Weights of a small encoder-decoder audio transcriber: decoder norm layernorm.
Rows from block 3 of the audio encoder of a small encoder-decoder audio transcriber, named by matrix and row number. Each number is 128 + 32 x the weight over its row's rms, rounded and kept within 0 to 255. All counts start at 0.
Before each channel's rows are labels from the 100 clips, of 14976, where the channel reaches its highest value: "loudest band" is the band of the loudest frequency at the time of the peak. Only what is clearly more common there than usual is listed. The data: short made-up English sentences, spoken by a formant synthesiser in many voices. In brackets: how many of the 100, against the usual share in percent.
# conv: width-5 conv (encoder.blocks.3.conv.weight, 96x96x5, each kernel summed), inputs 0-95

loudest band: 500 to 1000 Hz (82 vs 16.2)
conv.52 [101 154 169 127 133 144 146 169 161 141  86  55 106 145 140 166 154 127 132  90 154 149 106 143  90 124 114 153 104 169 114 119 167 149 122 201 126  88 148 185 127 155  79 121 178 167 112 124 160 176  66 124 123 154 134 154  97 125 123 170 101  59 145 121 142  94 162 128 136 132 128 111  96 104 182 172 133  71  58  69  96 112 168 145 157 115 121 131  65 146 144 119  97 173  71 142]

loudest band: 2000 to 4000 Hz (75 vs 4.1)
conv.61 [120 170 153 139 133 128 176 114 135 137 150 178 151 116 177 157 119 167 130 107  88 115 126 114 119 120 109 153 151  23 132 193 142 124 114 152  65  81 118 106  79  91 131 149 108 105 158 188 127 179 150 104 119 103  89 120 156 175  83 119 101 130 137 108 146 149 101 169 130 127 172 157 138 174 186 100 161 179 119 117  77 104 188 124  92 125 113 156 102 114  92 160  55  89 139 137]

loudest band: 250 to 500 Hz (58 vs 19.1)
conv.92 [131 151 136 152 101 121 171  94  77 147  86  77 130 140  50 148  78 139 161  87 105 159 115  98 161 146  89 116 127 102 158 170  89 114 134 139 106 133 155 117  96 116 152 154 150 134 139 152 110 179 168 101  98  90 107 119 121 189 124 140 225 112 137 103 134 144 176 122 136 150 103 119 182  98  64 174 151 152 130 116 151 173 144 177  92 105 179 149 164 146 136  93  80 121  79  76]

loudest band: 2000 to 4000 Hz (50 vs 4.1)
conv.2 [141 102  91 110 169 131 115  99 127 209  81 138  64 134 151  66 108 135 138 159 193 106 162 130 163 134 140 102 124 108 142 115 110  96 109  97 104 154 153 115 146 150 135 117 123 125 128 139 148 177  87  69 216 117 134 143  98 137 175 149 124  53 161 189 124 179 124  88 112 106 160 116 147 119 149 137 139 152 148  98 151 144 108 120  86 156 109 125  74 131  84 121 127  39  69 131]

loudest band: 500 to 1000 Hz (44 vs 16.2)
conv.60 [134 164 131 132 162 126  64 174  83 163 109 111 122 154 154  90 139 173  95 133  37 183 116 158 159 138 128  91 142  97 143 119 182 117 173 119 109  72 106 100 114  81 104 162 121 146 158 102 116 100  99  75 138 178 132 167 139 150 102  85 117 181  99 167 129 147 163 164 168 146 109 162  80  99  87 166 151 102 133 140 143 172 108  71 161 127 162 171 151 108 106 114  79 123 139  81]

loudest band: 250 to 500 Hz (55 vs 19.1)
conv.73 [141 110 145 147 126  79 139 160 145 147 164 113 146 152 123  86  93 165  76  91 143  81 122 118 147 163 119 133 124 110 116 141 168  91 108 173 100  63 138 116  93 167 205 164 165 126  85 109  92  98  97 107 167 109 156  79  95 120 128 134 141 161 107 120 145 196 142 119 192 137  90 160 129 164 148 148 140 121 183 105 127 215 136 126 138 171 111  56 198 141 137 157 152 172 121 129]

loudest band: 4000 to 8000 Hz (95 vs 13.3)
conv.65 [120 149 126  98 175 144  85 129 101  68 163 172 119 128  83 144 145 108 192  99  79 127 190 139  94 138 119 103 127 130 140 175 122 170 155 172 154 121 139 111 104 111  95 119 197 108 145 171  77 178  81 129 152 175  97 110 141 187 135 136 147  96 135 105 207 163  97 133 100 124 141 135  69 107  95 131 177 109  94 178 133 152  70 143 178 137  92 163 111 121 143 105  92 164 116 114]

loudest band: 500 to 1000 Hz (86 vs 16.2)
conv.13 [114 136 113  98 164 142 114 138 120 127  42 163  90  89 105 150 141 170 165  45 107  85 146 138 134 109 161  86 178 165 157  89 190 153 122 136 104 109 102 143  92 130 115 182  78 168 165 127 149 144 125  51 132 140 145 115 143 129 120 126 156 143 111 106  94 132  87  81 121 125 130 135 132 181 152 165 179 152 127 160 146 176 149 133 217 102  94 123 129 153  88 183 136 121 141 171]

loudest band: 2000 to 4000 Hz (46 vs 4.1)
conv.64 [ 75 129 179 151 106 144 108 114 141 164 159 151 123 128 160 109 103 111  84  90 119 135 135 128 124 168 117 105 185 122 149 139 104 110 152 167 170 126 120 113 101 127 133 158 111 110 132 137 129 175  93 127  93  89 104 122 160 151  97 118 109  64 165 124 125 177  47 111  86 104 175 100  44 115 132 138 168 137 125 193 145 144 159  61  92 169 116 177 192 175  97  71 144 112 183 124]

loudest band: 500 to 1000 Hz (51 vs 16.2)
conv.85 [161 140 140 101 165 135 149 111  73  68 175 157 142 130 119 128 147 134  68 174 165 191 133 135 145 174 115  70 139 150 160 107 127  98 162  92  94 125  93 151 114 109 160 174 125 140  92 128 141 182 114  97 141 206 118  94 160 129  84 133 152 180 100  92 148 135 122 171  89  72  63 178 113  77 157 106 110 147 136  60 109 140 141 139 136 119 124 101 111 146  85 106 147 189 157 138]

loudest band: 2000 to 4000 Hz (61 vs 4.1)
conv.53 [ 52 143 167 129 106 111 116 174  78 133 123 166 127 145 129 178 153 157  74 148 105 222 105  49 156 125 133 180 103 141 132 121 123 186 103 117 154 115  76  60 128  93  66 176 126 144 103 115 144 153 149 128 121  85 153 141 115  96 122 160  93 139 155 134 152 150  92 158 122 160 140 114 112 133 128 165 180 117  90 150 170 138 139 157 117 181  80 156 159 110 110 133 192 102 152 139]

loudest band: 4000 to 8000 Hz (50 vs 13.3); 2000 to 4000 Hz (30 vs 4.1)
conv.20 [108 158 134 187 119 120 140  77 118  84 168 190 103  73 137 132 113 162 175  75  63 162 135 204 161 135 124 161 168 111  77 147 155 119 157 157  98 108 143  99 139  83 121 133  92 124 132 122 152 173 115 159  75  46 151 143 105 168 163 155 121  88 114 104 139 155 161 181 170 144 109 107 148 117 110 140 135 131 139 140 141 112 191 135 106 186  96 176 103 121 166 118  84 129  96 129]

loudest band: 4000 to 8000 Hz (79 vs 13.3)
conv.91 [128 168 140  96 146 133  97  85 146  58 137 130 152 130  77 143 133 165 178 183 156 118 134 127  98 110  92  65 128 150 179  95 146 195 118 109 164 141 104 119 151 114 135  86 158  91 119 166 182  93  97  76 132 117 109 171  77 139  96  97 177 109 128  99  75 161 136 163 114 118  91 110 164 115  64 143 140 109  96 131 141 150 115 107  85 143 132 173 186  88 133 121  95 158 205 134]

loudest band: 4000 to 8000 Hz (65 vs 13.3)
conv.80 [ 88 156 134 174  53 149  61 129  97 135 114 129 131 122  88 185 146 160 151 180  84 142 137 111 115 172 121  87  94 113 153  83  87 129 169 133 166 184 121 136 129 136  88 141 153  84 117 121 177 127 164 133 122 191  85 179 166  70 180 114  94 132 130 126 102 142 118 159 133  82 105 128 145 139 125 183 157 147 114 163 108 167 210 111  70  87 118 156 158 138 118 140 125 161 106 143]

loudest band: 4000 to 8000 Hz (59 vs 13.3)
conv.0 [ 91 137  76 116 189 118 166 158 101 122 159 170 160 134 175 149 190 151 119 114 100 124 141 155 144 116 114 126  84 115 103 138 146 180 144 110 137 171 179 115 118 152 147 140 175 146 102 143 156 110 116  67 162  76 111 139 147 175 118 157 149 150 104 166 148  83  77 105 178  74  74 119 128 178 153 192  93  92 160 125  67 119 104 104 113 102  98 139 183 127  92 120 112 202 131 107]

loudest band: 500 to 1000 Hz (72 vs 16.2)
conv.15 [109 108 158 121  95 108 148  87 160 182 132  53 130 153 177 159 106  64 107 113 145 175 201 121 182 128 104 129 126 170  71 108 169 133 128 143 117 156  88  84 174 139  91  86 155 111  68 161 123 162  78 115 135  85 142 131 115 148 140 120 102 103 116 152 103  98 139 120 146 104 166 131 178 103 152  97 127 161  89 168 207 119 108 119 113 101 117 165 101 107 105 202  96 107 134 112]

loudest band: 250 to 500 Hz (47 vs 19.1)
conv.10 [101 165 161 103 194 129 137 181 177 123 202 110 152 142 123 147 100 125 121 157 134 100 154  83  77 159 197 145 126 143 109 124  54 132 135  66 146 116 120 119 158 168 126 106 135 116 158 135 125 104 152 170 172 118 128 163 148  58 119 124 114 170 167  96 124  73 187  85 113  94 138 167 167 159 135 122 165 145 175 164  98 110 102 124  96 144 162  56 110 123 122  87  82 151 123 109]

loudest band: 4000 to 8000 Hz (82 vs 13.3)
conv.7 [106  82 141  68 109 155 140  95 188  94 107 168 146  99  96 129 157  70 140  99 120 102 153 140 131 105 138 125 162 131 117 186 141 115 126  93 119 200 157 105 121  70  79 112 118 132 116 157  54 127 155 126 138  78 112 130 161 126 114  97 157 160  77 117 109 144  95 105 136 169 118 133 114 116 118 146 131 177 124 150  77 154  68  94 156 173 186 173 107  88  42 120 105  98 177 139]

loudest band: 500 to 1000 Hz (55 vs 16.2)
conv.66 [ 98 118 120 128 110  74  84 142 136 115  97 108 128  84 159 100 137 128 121 121 161 139 151 190 159  79 129 156 158 115  97 130 126 128 103 120 175 129  99  84 154 126 165 154 109 166 103  65 183  72 131 139  82 176 166 141 180 122 170 128  82  57 141 136 132 127 145 125 118 162 164 171  96  76 112 187 156 103 114 148 157 137 143 170  96 181 112  94 134 150  65 129 153 132  73  57]

loudest band: 4000 to 8000 Hz (66 vs 13.3)
conv.36 [158  98 158 135 175 127 146  76 101  86 129  80 147  89 119 149 136 178 173 170 105 143 132 123 121 139  93 131  89 138  83  87  99 169  99  57 161 158  98  61 189 122  71 167 165  91 120 219 162  83 120 115 127  84 146 114 117 153 125 115  72 131  89 178 122 133 177 162 126 150 125 173 110 113 109 103 145 112 113 143 132 101 123 172 121 170 114 157  89  97 138  98 108 164 133 151]

loudest band: 500 to 1000 Hz (37 vs 16.2)
conv.45 [ 82 179 148 114 167 154 186 123 135 110 131  96 169 139 106 161 121 143 155  83 117 125  30  74 121 112 129 140 179 155  78 178 183 128 150 147 155 173 117 146 149 100 119 157 164 141 175  82 152 111 129 167 109 132 102 117 137 135 147 143 113 129 163 134 126  73 147 158 135 160  85 127 133 136  31 119 142 170 153  93 118  84 102 168 145 136 102  76 171 107 152 148 191 149 136 158]

loudest band: 2000 to 4000 Hz (95 vs 4.1)
conv.95 [147 160 111 122 198 112 101 120 119 129 143 122 132 148 100  71 135 112 149  93 158 109 113 110 153 153 131  74 122 137 139  75 127 118 172 132 185 118 121 148 211 110 140 120 131 128 168 110 204  88 142 124 134  65 107 164 152 116 121  73 171 150 159 159 154  97 171 159 111 129  84 103 109 118 142 125  90 114 139 100 151 143 246 206 122 125 122 158 157 113 172 175 124 135 149 104]

loudest band: 500 to 1000 Hz (35 vs 16.2)
conv.79 [136 101  71 119  89 115  79 125 129  81 165 152 103  27 110 131 123 131 113 152 101 143 192 186 155 187 120 181 103 185 125 138 111 148 145 118 158 199 108 136  76 141  78  95 121 186 113 116 171 122 114  92 167 139 184 105 140 168 142 159 120  97 113 117 101 152 132  97 125 143  97 133 134 147 143 178 118 152 164 161 141 160 147 152 178 127 136  85 149  95 102 176 133 106 108 173]

loudest band: 2000 to 4000 Hz (35 vs 4.1)
conv.87 [148 100 139 108 104 110 144 132 128 112  86 141 126 218 116 127  89 155 139 144 138 132 118 135 165 123 133 173  92 188 103  99 102  89 140 107 143 123  99 183 178 112 185 129 121 146 148  40 137 164 149 116 173 156  88 189 155  93 118 154 106  86 183 184 120 141  78 142 135 106 123 135 147 135 125  75 107 110 109  85 132 126 220  58 149 146 152 145  87 153 104 162 114 141 136 140]

loudest band: 500 to 1000 Hz (43 vs 16.2)
conv.75 [111 137 102 144 102 148 127 124 140 110 119 116 103 207  99  79  97 129 109  82 152 170 106 165 184  94 131  92 108 148 163 157 123 133 150 167  84 137 126 109 153 133 124 126 133 170 130 137 147 159  93 155 109 154  94 135 147 112 128 147 119  71 121 165 164 163 132 191 174 122 133  51 147 108 156 127 154 164 221 118 145 129  55  68 156 126 183 103  62  87 148 137 111 177  97 124]

loudest band: 4000 to 8000 Hz (43 vs 13.3)
conv.74 [117 113  85 139 135 119 192 131 119 132 117 176  98 143  85 169 219 144  93  92  57 134 110 149  81 112 155 142 183 115 158 215 120 121 135 122 124 179 115 144 102 139  87 109  89 141  88 138 114 144 202 166 151 137 146 115 118 189 175 121 139 168  73 114  76  98 120 178 151 106  79  95 149 106 144 145 112 123 120 139 116 131  99 148 171 122 125  71 141 130 122  91 159 125  89 107]

loudest band: 2000 to 4000 Hz (65 vs 4.1)
conv.90 [111 133 114 151 160 105 177 112 130  66 113 124 140  99 124 143 157  84 188  64 159  77 109  63  66  69 130 140 120 147 173 175 119 171 135 110 141 156 150 134  67 114 134 124 116 194 135 125 113  97 153 124 106 194  86  85 126 165 158 164 180 134 117 126 125 119 180 148  60 186 176 140 172 138  98 104 147 119 137 160 119 135 146 122 133  97  91 166  97 164 160 120 135 113  97 151]

loudest band: 500 to 1000 Hz (90 vs 16.2)
conv.34 [125 122 131 103 138 127 123 160 148 130  94 101 122  75  95 130 127 168 152 118 139 173  76 122  91 162 126  69 147 105 185 166 146 110 159 142 128 121 101 101 141 160  69 204  93 152 132  98 133 160 110 105 127 141 101 124  64 182  85 166 111  75 128 168 111 123 164 119 179 133  78 168 152 173 147 106 119 198 130 161 180 149 183 121 122 125  79 115  73 181  93 157 169 141 129 104]

loudest band: 4000 to 8000 Hz (95 vs 13.3)
conv.86 [113 138 140  78  83 142 147 162 107 141 158 135 140 146 108 139 210 146 133 182 100 136  87 128 140 129 163 104 138 156 130 216 116 184 180 149  34 223 106 108 148 126 112  92  95 124 132  90 154 108 158 154 114 160 117 105 165 109 170  91 138 168  90  97 149 129 133 112 105 199 136 132 132 112  91  94 137 117 110 127 127 171 122 130 145 114 179 144 102 115  67 148 148 101 118 169]

loudest band: 4000 to 8000 Hz (62 vs 13.3)
conv.58 [164 140  94 137 165 146 133  74 153 167 135  93 119 184 137  40 133 125 149 169 161 106 152 135 146 181  81 159  90 117 132 164 136  54 148 130 163  78 135 101 110 126 182 156 120 128 128 138  93 139 128 147 196 139 142 180 114 123  85 101 131 152 117 139 170 146 198  76 120 130 157  81 129 117 155 110 117 173 104  87 192 137 157 119 118  59 147  81 114  76 104 126 105 132 123 147]

loudest band: 500 to 1000 Hz (61 vs 16.2)
conv.44 [ 75 159  78 109 140 126 150 149  74 163 138 138 101  71 103 113 119 110 114 105 184 148 108 141  67 147 131 136 187 134 144  88 150 150  76 115 137 221 106 107 104 148 114  86 174 145 143 127 121 127 115 151  86  88 137 108 107 118 131 134 139 161  94 173 180 101 117 134 132 172 113 123 103 124 171 133 112  59  71 162 168 161 110  74 176 129 111 126 101 139 163 183 116 188  81 153]

loudest band: 2000 to 4000 Hz (94 vs 4.1)
conv.11 [122 186 166 130 182 149 105 120 143 119 160 143  76 119 146 206  85 169 143 149 152 111 156  95 146  94  79 176 135 139 132 106  99 130 162 111 151  70 110  99  78  65 111  58 123 139 154 132 129 111 106 127 141 115 117 159 143 138 109 118 173  98 211 130 164 157 127 180  93 121 138 159 147 118 110 160 104 162 139 147 100  95 112  97 141 105 103 157 158 164 184 113  45 100  78 125]

loudest band: 500 to 1000 Hz (52 vs 16.2)
conv.47 [156 111 101 107  86  93 129 149 167 154 157  60 114 118 141 132 144 147 144 120 110 137 135 124 168 122  49 183 123 165  71 137 162 150 102 184 173 136 117 168 175 159 118 136 155  69 152 104 106  86 122 135 130 152 130 138 136 103 106 126 155 126  94  92 165 124 134 173 112 165  94  93  93 143 125 174 116  69 125  20 126 107 174 150 188  65 113 129 156 155 115 143 145 124 108 175]

loudest band: 500 to 1000 Hz (94 vs 16.2)
conv.67 [ 97 157 136 134  80  92 172 160  96 142 121 122 109 143 177 113 128 129 122 170 159 130 176 136 124 207 132 129 102 149 136 162 135  99 149 120 171  26 172  73 108 140 105 142  60 115 158 184  94 152 115 113 160 142 144 105 169 145 146 119 103 110 143 101 139 106  95 137 133 118 123 127  84 110 140 108 100 139 152  90 151 215 117  91 165 128 171  97  54  71 155 184 119 152 137 118]

loudest band: 4000 to 8000 Hz (60 vs 13.3)
conv.9 [107 145 128  52 101 101 124  87 153  98 172 132 111  83 138 113  85 126 116 127 133 167  98 128 151  76 131 157 134  73 146 131  87 208 160  98  94 149  95 108 164 128 140  89  83 127  99  99  56 126 117  99 173 150 162 200 191  98  93  64 126 112 113  78 124 146 165 105  73 138  83  86 161 110 139 159 148 101 142 153 120 153  96 148  91 145 169 134 131 151 109 120  95 123 147 158]

loudest band: 500 to 1000 Hz (37 vs 16.2)
conv.76 [152 126 142 172  92 109 190 161 131  94 112 105 137 126 141 185 103  81 161 120 125  88 146 111 154 165 138 135  86 151 130 158 128 112 110 208 141 104 191 122 143 195 153 138 109 126 156 104 135 139 143 117  87 134 103 124  97 158 117 167 132 105  89 119 143 127 127 165 113  93  96  68 117 104 149 129  86  21 150  99 132  91 128 100  44 124 130 156 128 131 176 117 155 215 114 141]

loudest band: 500 to 1000 Hz (51 vs 16.2)
conv.4 [120 117 165 162 150 141 130  97 118 132 113  84 114 167 103 110 165  96 166 123 162 148 144 115 104 202  87 137  85 137 144 153 104 152 134 185 141 151 140 159  97 124 130  72  95 113 174 103 112  96 125  81 172  26 148 175  82 103 133 150 198 147 153  93 102 129 117 118 120  87 205 118 132 100 132 159 114 144 138 151  74 156 131  73 153 114 127 137 112 169 204 169 131 125 109 147]

loudest band: 4000 to 8000 Hz (62 vs 13.3)
conv.6 [ 91 112 130 109 125 139 133 181 106 157 135 151 133 161 114 165 163  89 186  92 109  97 134 126 125 131  88 162 146 154 111 175  65 169 147 100  95 187 159 152 125 147 217  85 156 122 122 142 160  76 161 133  98 100 176  82 103 144 132 146 163 127  84 137 134  62 158 152 129 152 143 122 101 127 117 161  97 134 135 170 155  96 199 156 131 174  81 195 133 152 129 179 152 145 112 172]

loudest band: 4000 to 8000 Hz (91 vs 13.3)
conv.50 [116 126 152  80 108 165  58 110 102  89 198  95  94 108 156 122 151 153 139 133 104 147 134 154 115  69 176 143 152 129  99 121 108 147 176 106 172 187 122 171 193 104  65  96 126 193 148 117 140 137  85 132  82 120 100 139 140 131 112 115 136 115 137 100 113 121 155  86  93  86  70 132 164  94 125 182 146 140 115 150 117 101 159 139 108 118 148 170 179 138 104  30 104 151 148 117]

loudest band: 2000 to 4000 Hz (76 vs 4.1)
conv.3 [120 103 124 112 116  84 159 201 136 160 107 168 133 156  76 186 104 127 138 100 128 118 132 125 131 119 106 141 120  69 147  90  63 129 140 190  79 124 156 161  74 146 203 117 104 143 141 129 131 133 152 168 129 146 112 204 158 111 139 126  98 197 113 171 123 142  85 135 151 106 150 133 121 135 116 187 191 131 107 147 105  95  84  80 174 141 130 175 116 184 168 104  79 142 136 154]

loudest band: 4000 to 8000 Hz (70 vs 13.3)
conv.24 [116 136 158 112 141 145 155  93  76  76 177 161 133  75 175 132 117 141 149 112 106 113 115 181 113  76 123 114 151 117 167 157 165 108 107  53  88 156 110 117 127 104 101 154 152  66 123 181 190 143 140  81 130 109 121 123 143 134 119 125  87 127 170 101 119 108 139 117 186 142 158 148 157 170 127 131 123 188 171 172  41 148 143  85  89 144 187 167 106 134  83 156 105 138 116  83]

loudest band: 2000 to 4000 Hz (64 vs 4.1)
conv.48 [168 102 155 161 145  87 158  67  80 161 158 120 122 176 118 106  97 103 130  91 163 140  76 142 192 134 104 113 129  73  71 196 142 197  99 184 144 141 149 168  88 136 118 180 115  94 133 113 170 163  76 151  85  79 135 101 138 161 133 161  96 115 139 140 174 133  98 166 125 119  92 144  91 125 137 173 108  97 160 109 137 120 114 108 139 115 112 118 155 122 137  57  96 162 178 151]

loudest band: 500 to 1000 Hz (48 vs 16.2)
conv.23 [106 143 127 167 160 119 143 142 124  74 104  98 133 156 107 110  99 130  46 139 123 153 137 147  99 167 127 178 120 140 152 108 134  86  98 126 111  94 142 180 153 176 178 203 136 160 135 156  57 147  88 169 156 109  93 139 136 118 128  86  80 143 112 100 113 137 144 177 149 179 130 151  81 168 136 150 154  86 114 123 187 138 166 210 121  92 163 117  71 148 115 125 157 184 135  91]